config.yaml
encoder_arch: "efficientnet"
model: "contrastive image-text model"
dataset: "flat shapes of many kinds, plain or patterned, on busy backdrops"
train_examples: 48750
image_size: 64
crop_scale_min: 1
horizontal_flip: false
color_jitter: 0.2
tokenizer: "word"
vocab_size: 45
loss: "sigmoid"
embed_dim: 256
encoder_norm: "groupnorm"
encoder_activation: "relu"
encoder_weight_standardization: false
encoder_channel_attention: "se"
encoder_depths: [3, 6, 3]
encoder_kernel_size: 3
encoder_stem: "deep"
encoder_expansion: 6
encoder_widths: [16, 32, 64]
text_encoder_causal: false
text_encoder_width: 256
text_encoder_layers: 6
text_encoder_norm: "layernorm"
text_encoder_norm_position: "pre"
text_encoder_activation: "swiglu"
text_encoder_mlp_ratio: 2
text_encoder_head_dim: 16
text_encoder_fused_qkv: true
text_encoder_bias: "none"
text_encoder_qk_norm: true
text_encoder_parallel_block: false
text_encoder_inner_norm: false
text_encoder_positions: "sincos"
init: "torch_default"
residual_init: "zero_last"
optimizer: "soap"
beta2: 0.99
lr: 0.0017
beta1: 0.95
shampoo_beta: 0.95
eps: 1e-08
precondition_frequency: 50
max_precond_dim: 1536
one_sided: true
adamw_lr_other_params: 0.0028
grad_clip: 1.0
gradient_centralization: true
steps: 5800
batch_size: 128
epochs: 15.2
lr_schedule: "cosine"
final_lr_fraction: 0.05
warmup_steps: 1160
weight_decay: 0.1
adamw_weight_decay_other_params: 0.01
Rows from block 6 of the image encoder, named by matrix and row number. Each number is 500 + 40 x the weight over the matrix's rms, rounded and kept within 0 to 999. All counts start at 0. Numbers have three digits each.
# fc1: squeeze-excite reduce (encoder.blocks.6.se.fc1.weight, 12x192), inputs 0-63
fc1.0:513395567483488497513581473628501391413514533476546512433558440487450591446511555465590474422521509502469524550448455475526477446522437540500455507426499519549560476508473537487612471542530493
fc1.1:517486466520496490519487503504486522474508464501465510487515520485483478514474477519523495524497508523500486499527502489494509512481529466537501485532490520463467480508488509496511486473510467
fc1.2:702489465456455438396748483480545479575368534556522453462538432500628589518520452477478503484547470448520518470558536556540494468537486533553403507482511560489598486550508574482613422434483475
fc1.3:487524504492525496506480515503495504496522493516502488498523491535499479516484490514518483490491480494504464491505537532505509508519518497479518500525497484472481483503510484487490488506524519
fc1.4:522512482492510495496534497529498495503532489529465481527494529531498514497494496500514478490513473510483465520533505482478535528506490517528493513506506528466518508515514469508519479517509466
fc1.5:499547463508511543549506485492497516510527458521460514533544515551487488532509515508519483546483509546492482549515488516488538514509525486493544456508559534453468462493486466497433479478475468
fc1.6:578530461553481575477596480512510526466503487515483553489509431526506503695490501492521500475491434480516495480490477444425512499515482464541537499600462504495525482548551486558534473504558570
fc1.7:504506457494532532496527479504504506492508494508474496505477477484488484517510518534525476533520507523505493516539499504468525534490472469486509475493506521473460501491494526502465510474476509
fc1.8:464518512471493497451465528467534539541474477516518478542502514505481547497472470530530496514430499530480520516508504506542511550549490466470517491493501517505448508483523526521475509500529493
fc1.9:492523473531489526476512495508514527511491481534497516502473504504509479496494475493485524511506501517498455522506524507494497492498502475508527480497511512500479495511503506511493491472500500
fc1.10:546447538507482536247494485406469483499487490469503567422452434470573585352539511467434539458691357465478503413511463408555481437527622533514380604456429478482612501556535458480537487501533414
fc1.11:332437568482482528576351506417581555541542549426524384465465543477362461421520486498455488492553671484526562493472529609544499486491526543352553527521485470523433567443459505429424568560518539